config.toml
model = "image VAE"
encoder_mlp_ratio = 3
encoder_layer_scale_init = 0.1
encoder_inner_norm = false
encoder_depths = [5, 5]
encoder_widths = [64, 128]
decoder_widths = [48, 96, 192]
decoder_block = "basic"
residual_init = "none"
beta2 = 0.99
beta1 = 0.9
precondition_frequency = 10
one_sided = false
steps = 6100
Rows from block 1 of the decoder, named by matrix and row number. Rows with one number belong to one channel. Each number is 128 + 32 x the weight over its row's rms, rounded and kept within 0 to 255. All counts start at 0. Numbers have three digits each.
# convs0: first 3x3 conv (decoder.mid.1.convs.0.weight, 192x192x3x3), inputs 162-179, a 3x3 kernel for each
# convs1: second 3x3 conv (decoder.mid.1.convs.1.weight, 192x192x3x3, transposed), outputs 162-179, a 3x3 kernel for each
convs0.73:120158094169091125114154151141137093147047108140150138099133121141160116132138148127147128151151079138090126131103098144156129080115124121136163172122145163150175108167144132132172139135072146115123136192101178156130140114122156092081175151092125116142041180195123175163169151116165078146158149108118134115157123119123158128128155156110151117141124131144079115152156151120137133168151098175082124170162124088175197118061152126165165127153173137077098148176136142110127165217159072062095
convs1.73:099133142196151106102064130058149133129226100147143139138136149148106077092136153127131142146089126120141140130099154114134129156114088115131138125106110174151172071101126117161093130065141114162103108119142145148098118141114124154090174094137150193141141165176192174149107078081096149116119056143124133122136076088142152090169146140201182122164155149093116136107062109143136108125123141099164020149133083118145106106195152049121086143154091129158096103077068148152124110089140129115162
convs0.74:145175149115190138110098134157121128160161103177149112131156143123166090079123126194172162118106078126102153160086146107109114107147167146125159141211195135141146098145153119170119124117133156160131196111148138142152158119134138088128113074119066106125111114104181103120091057119135177102157153103140161096123141099130150156140090124136122094154149106118097097061110068096121100146179117122131142121124116170106121114126112162128156133161115115061059123060149136137172152187124168090113
convs1.74:143172132214101127089090124115097087088130087144104123103122158108098182148186156157143110155106120079166099135143136151122163071125137195160122100212140071089158166117149204079163143147157148123136035085095079039158162136129070201150118070167110130101188132175109126171124113103149109122076171176120126156143034114092114133106128118053190158125096124126112115148198103135081095049153135167217089082084143094138116135073105153138099182189118223147146100114119162185131100168144120073135
convs0.75:086132074087156021074132114137054133133170085115095112152110110129110136122107090056110136099146114107148103147130094155133157103121138122112107127109120113107116089056045097171054072089104145138141171138133138147166121156139181116100165188140157122086141170081119152092126134139151123133110120084091128123114117137122142166128118140154157191116150131136155138104054133139141138083059091077088046088107080093182112164083133105137129164157081147155133131140153128161129115120116132163126
convs1.75:135158145209080094168105116163161108128133102092147163147123138096093109114115094135176120136134128119097123142140149091070165125111102144136157159186113151138137120220092151092110138156128138125107135189151158083155117152186084129210132087113148148138086087112153132114154141141111125166133136106152140086089127133080121139156141134120149165134118186174097145180144070099111146118098179157083128221135139143139122084108124171107134165105127146097108096134125103123113115082144177157119
convs0.76:162125129115097141119095148108082126125105156092149075088118119122122101100143087122121163167166127112165142109130130100162110070122164163143115129058110061160133093114115103166098080134104123173127147147127121144095109162143088142148117106118165145155156133171138157177069087133132128160118141112069153161102086113062143102141104144143130149101149149134159123124190171197110133082129164134173109095157125091112132100207148091134129047063140189216146000061102134157115115069096153182144
convs1.76:152125125146137171115095146141151127069166148156183171137108154110118152145135112126149109126113119178156126158171169112114154154164195111115174117126138129126179099110177137111154086066091164098118100096159121107121128136135108073193126132153138152085055065125055117074153114127130087155108094104132087164108096100125132201104124065158166124116149136113129085137147103122120144112118150119159127128111096121157113129115152105140115138150110110106165106128111115132139148187093117100134
convs0.77:039098062124120113116089118185150100089112141125103101143115082112109136094106110195113176101119153157119134122102147095117123118127121137107142126083113106122154142176136149129156124116116135149113139152114143152136118147137169144116136157154175135105100135114107126106147120170105133085154043118102170129136168177145098084135071185128007172158145174164133125191116121154162135151101130110161121124138128128149074165160140114111086150174119100096124113093118139159114110096121107084150
convs1.77:093147085142164189151108125105139130104067130196172127131144173148168177170139070145120133106090116087118117116129111158194152161116193157154066133112106131148138125148091110110149151130096151145097146161174077158169101141154079051131104128126160118159135170111160139139164196123113090094174099113119132136110099138149126110102097130142222137055062108094087152144123144110181124157142113132132125084111164157120070119139123089081144158158092120071174148152136119154139112111109109111109
convs0.78:122073102142058001189121045143167139104097161012069088091045105089083121127107099082147121110098092099153143129155137146134139089112143168115131164108107163172129090084100137144074128113142159132124146174147128124141124129138147130159160124088132149122145123097138148150099141133141163121137051067132135137129098132131095180125090119113096101096123167129119142104228140133143103128089166106102096140138110123128150093123132121135159104110101159190125096150135131191123088157111182156212
convs1.78:151140135183152117163201175144093142063122093105095113120112162108141126118165124082116164138160151145135135164175131171159164121156161136128100015140122145114124155167113144107149135122128126140090114140146183127120143124164138113199153127141117106129162157100150151187150164095134057118114129113118159124102095145142102169146128103151125092125108086144104105129124141131183212164106111053131114071060114146099091141147159123109134118114154104028076059150139089147112183127174098068192
convs0.79:124092075132087152169080110101154150132092166101069121128153105155124141134160151133094194150177162125115090098104112114142141136149104125129082117114193123125134132136098078104009121104117163162125137077087140151147160089120134134099195135119174095097107148120147147096129123111087124181131093115146138172202172070148113146122157130136100048135136147123134125140132105119125131111083109104098129123142139138095068126162193123114118123101120082063131118143127141177154143068072129120143
convs1.79:154152155112111153140137126161150148156102158159131162115134149127174120136103140145127106101200125099147179116110099103160186185177100159164100117119169090082112060148106157168151098071129094067124089136133104083129152127155129130184100169101156161092165083096054094114130140147160203080066141104150174161137088088094145129141119164188155148165135142177121168197079185114115166142124131112001130070114119093071100140111054146141189150140110141142188089148092148110128065111134069080131
convs0.80:083126151102122120110118080128133174197069130122154112143110066114034076080089099124091088158152078097148125122110137146126157091104105140076166135179108160139075088085135086115102141089123141128105160111118158131097185114101129093149182135116103186116095167156080150085109091117148079118119082051124141141159092109142149131103112117145157088138119143157139109152128189190142121147134123129133107087130140126087130138152161119089131118105141172152160108100103130136116119066079129116102
convs1.80:113117167166188097110157137155194143114088148098154125129132155104095153148113157114129105149055134176083113147116161094167182062114129141126103154088161133113140158137130067142185096222104117084203148207036152145169167140138097129111109133094146130117080158106161116148154147139088132121121099138121055101158101064127070108116133141036093157121124119155102120088102091124188149132142132130158146153148147142094099123061150104114129138156219118113129146144156100110198137121097125142093
convs0.81:151093121131145143144131121137091167070133107122161062114116077174181069155101129170133129136165185094167156116160165159124147124128147166138129143137161095140148102120145179151127128131098149147141121170148144144146160150129130103092029185190075085132149139114110196111108141161115186160174118126129118116119146086144156115140132147098123131048111138151152099069091167172118147123124143120149159126137122079196110185164125169105128127158109108203114000061135112147152165123110086130153
convs1.81:130128156129091168120090116166173117168064188130100169084177131067114147119115060087116086148129226132108194074088170074158115119145133121114131123140190139136195133128118133111085127061099116183138106156108079134097101123153117141152146091075085114159111076111178145164118164164086112126134105151169113125187157109166137081122093163163109100139153168129114071066133161099076106152130125090125188091110109188143153095135132126097100169200139124049145135085214126085152166158153109122116
convs0.82:105135117129226092125168115093171142135180158154128097143148152142062142177128154136129125121123151158152123127129110131195151115164140166115129176218130139159083105103148130083150122144105164121132147113106134144134151181138139072119165148133179111072080112101141135161127188114155035190162119138118137142139041172123121150089102085110038056108101097119143145066115133124138155131104102138098170157135139164066132154137134103129140143143103105110103104100108119147088089000081103114120
convs1.82:135139149152098119128107148116110144076033093148123113163130091053156170143145155124142137159131157174108132136084139124150110102049139147184173125114152089113111133113122094255152076125096094090131108099089147140160142123083149115061084063116114148115099219155121122094111148166171164152103114109128120170105194113143117080134116131151136105094124113105164127153113197147145132129164126126078101122178159124114140130080092170098152159125139155164164123206108105071146119157090167090101
convs0.83:114144131104140141155116133168191125126089095113073169101151134096083130084146116098098125109096150103150124102143131109090119117099123127106132088144150120098118154145102153149130148157132065004046070000086151136137107071118092052108131134152187100148198163116164166159137203140093164134149170153096142127093156086178134145127115136150082147139149137101108109164009142132118142129168108153077124140137133166073124129088151128131151148141138089115117133126113091093092109127100145138116
convs1.83:149142084157177156097135145096199191161100150138128104102131098193165132172106074126123131068175107128121105116125152083154135123088133110131162067095177131153117152124166139117150135148134154159097174127158161136171116149134041102140063124108101095125062090089150113120132112138125183129157151133107138103066086169127074156120125120140190165143157162150171161132159107124218178148136083117205068109081189145131151075142114134174096135079152153177141113135115102113157159158147109142122
convs0.84:154131148165111161158157129123103141117152116130187157107086120069089063096161087119118078159083127126109103158158129166107118131136143148156133130114138141105139090098112181122149116112160140115135145158118142127127160166135139171096176175142120161102194174195169156183104088155185182126121170125163094186085093150110125161113103141159122175114174104116161144132138092125142125153188111173173114117148122183128114172170138141137127112099106102146125117127100117147116201100062046134107
convs1.84:113133116134148092107059144121081147155080166127208164121191130200186149093097147112093091104075156120088082113097101102119126166133150150160154130111178131119176086152150153161091189151115132113187157176092122115163144194104143101136100095127123124117095192122135115149168146162170167099131144121150141138124124165043159127139080120076116119148125172179152149147167199142134154137107127181122098083121162066157079086124082131106078136092161067033074121111116116081134169244158143135125
convs0.85:151117127192122137157129165182145136150179111108098175079147103136195092150100112144156150089112161143121118153091191056117145110161092169189144142136145128125102067086117134179166130188108142117137137107120133104137142142142123060119104131169181135139151096145116102138137103163147132121177145183132084092106184123097155112118157128092071127118099106137092133165153145101165120120106162122107093146092130151142139095104125086179098158075156150021166118092136134133132121141141114045088
convs1.85:140135105167155084152114052120132106109153100067120103145146104194131114162128174112154171132082195148127110166116111079080086046188154104131153112122195113149135127136117112173084160137131109141079168091192162112131098117127067112137116090075105146155129189139155161115108143087139164136116147106088104171122099141156088072067125159112104132064085112160152118053127143110111096076110121105151094113139117082142086098128149111152147103145116062195117096220065085157127163108113111196155
convs0.86:139119112132092088132131148133146091089088169079074136132125135124152090127114101175151147143161123160119082185113141122157091113111090128100167189126131160139172101190099139092143113107129142134130147128133159086154121214138157112087095114093062157092039143121168186170138141153165144183188158173107093167156056148186120119129126118172134115098190114113155147089100128090109137154121126141171104096157117134133123096198095107208120120060142082100115100103112131119114157168137124143098
convs1.86:166077147146178100120153152119159146116211125128110091149101134178151142149170171112093139123152120117117106170091083166119074086085050171111149095160132130171168137155131126091151169105157202166153093114133145143088194112089092192140111072142145137135130045122089076138125113088103117126107129095167090093150100139126135161087085195106158085139142153145226182186106133166133204150157105231113106136138173147134099127092162139098186122080131118141118139168136098072137145194173087097157
convs0.87:135108150132120126126105124176160177117156137158197152156130120187160090177155104150190105157143113160081129101159115102146184121108184124123093092143137096071112093108119096138169138148129137081136096000028128111112128151133080067130122094136112075066148086110144133077117107183155250097161093073113111139115156106161092124104122108104143087111092134113120134024034113117105146116132121124147145135114144126109117125127066147119131129193110118107108113130094124111142172200087101092158
convs1.87:128124127148161151130165166126126100042178123129114122098104135119129068133131078126124103118120088118157068137126139151125067176137133110135144144044106113097096115103113056098156098134163131119129130114185189156142088117121127150162097093141152122128131103168131146142135111105066176137097110146124143083168095140098109172169098105156187101096124130121115090111193136144118131139109165188164146107103108111084090134127145104153152177137146150137131149146113126079115125169140106131151
convs0.88:140173140156219145132115121157106108163192134161121158145088139092117140163185146144119093115102091095088079121109126114101153090093103114113141146077086112179134069146111122184045110113059148131081104094116120142123117104137141124090152093124142155097158156129126151112156132202143121178147226175140092130141134136145108142123127154099186137144144114153125112132149120131103128105060105144000100148140116068150164126203124100151136111081117125121136110121116126145128065056178141104112
convs1.88:119082161114097141140156146114046130151142120045142092134149068092173145120122103105149136150111074124080109140125110021116100129133103127116141170103105157097145206165166073135169106167129107069105127215108136148112175069110181111150161148116113164136048151164136103108125078146142153131098124093104070110159126137119155158117104119135052132090134125149197134117118093157141136027151166138158115120069090150143178120110133093034121091127085101141139175238150133111152083183106149081088
convs0.89:106160121081162153141168127149111117161191133151118140112134111130131101148162109148131171153126098136098117148135163143131165110106142150166140173137107143158127125148185113245154105162118120077118137067091133094092114119137080058112119064149126098135160115165137098141085181069118071155122097131124142132077156115132134108133046133088126106127093129146121122162147130130111132121169133123151132132150121114113083171099128141124163155145137141095095105084097136106151159235090128106130
convs1.89:119159198139137179137068118101157147124110114149147144105161118129189127114117128117147105156140088095111097154203153127081099125055079127147129151173159145104110139090108141104134143146146173156106046164088157149102144157117084075113137176112097102096077122131179115115120160126135219134154112112127187120122184130148081149135113111164065102126189151118162140142054132112102124124164114074214128139114153153173097162121082162068079124105117139154090178136171138126145108111073131178073
convs0.90:061031106105191148162153130082101146178152164169193146153107090098109127166141132108147123092075166116150100098091100099145143104124140156157070070148130176139175151111152124176069119129147124136135121126145122118138151116136085123154153074153126191128118095163127111117095155172088122142162182171114167117121116081129197145047103103088037136111126120179161157115110109102129114116154133130153140129138121100092122127227134161113101151170188140121125158120090157205102082043106127136114
convs1.90:129086097147168164185182103144113128115108119126130048161119115086190153128154119127094161134087152153096119092105119098103163105102085102099133049090137140140106126142160153076148148160141131128162156136180122080118100066120123075079103087081123156112113182136093106098138119127110077113102085111089100126133059126083056094137126160095154165154135131125120114130147117152113108143116130111179095089074119127112119104090102116128132123166100155114134187157112108126105136028149133156082
convs0.91:148113114059137125118110121112163105151148135178154143123124092162121126172136132179110126127132135207182155165116109118120107086158172167074143172108142174106163124160142138183130158189173112144147113084134138151133133132122105121142122124137104093142155083147134087147128094100108092134128096143150160125192047139114145165084135134109086138111134139153089116118209100138139122116055139143151080135146099171121115121197120133129142100111166125112068130092104080096130132093117130090100
convs1.91:160162125124123144119125134114153093110195074110140158096109085143122114133130100112093122149072130138119144113042096119140173084149154135144131152194129124144077124107119104109171111081112108107135112148172110080112141067203096127169147143196153128192084133117166128145142148156147203158093110158160127144165107197120100142176137195157054147110061165143184099167118108107171140145120116154120120186219173102094096163109182146131092119053118151123130051192101129128135132120157133144123
convs0.92:075058104091111091108090103121152133131055118125115121121106050113104128126205140168133145190141222154162176153191127104097116127130100127143123095136183090128116106107108129135139133174110130177182148132177159155114153144180121177157124107117048136150110135109124089192082114155105069152110201147154131140129127066143124154106107165170059112117152171134088140215140149155091099134144070142107143114137120151123079090078182143137101096156101138121119165160150114053095138054082123202145
convs1.92:118120104126095147159139144110124117117165123115130047148079073087174123115175128139143122153218121119142163149148173169078139155103107137107137147151124100068055098037123115160151154142108157104084133141084067166140157124106167096121068139117111145167139119124039134168165122129170173157157214120145162104170114138132127100150135138122170153109148123189116109097025075117101185167167136163132156183124157167163101145200100146122122130148102165191185126136146125073133157094134098143072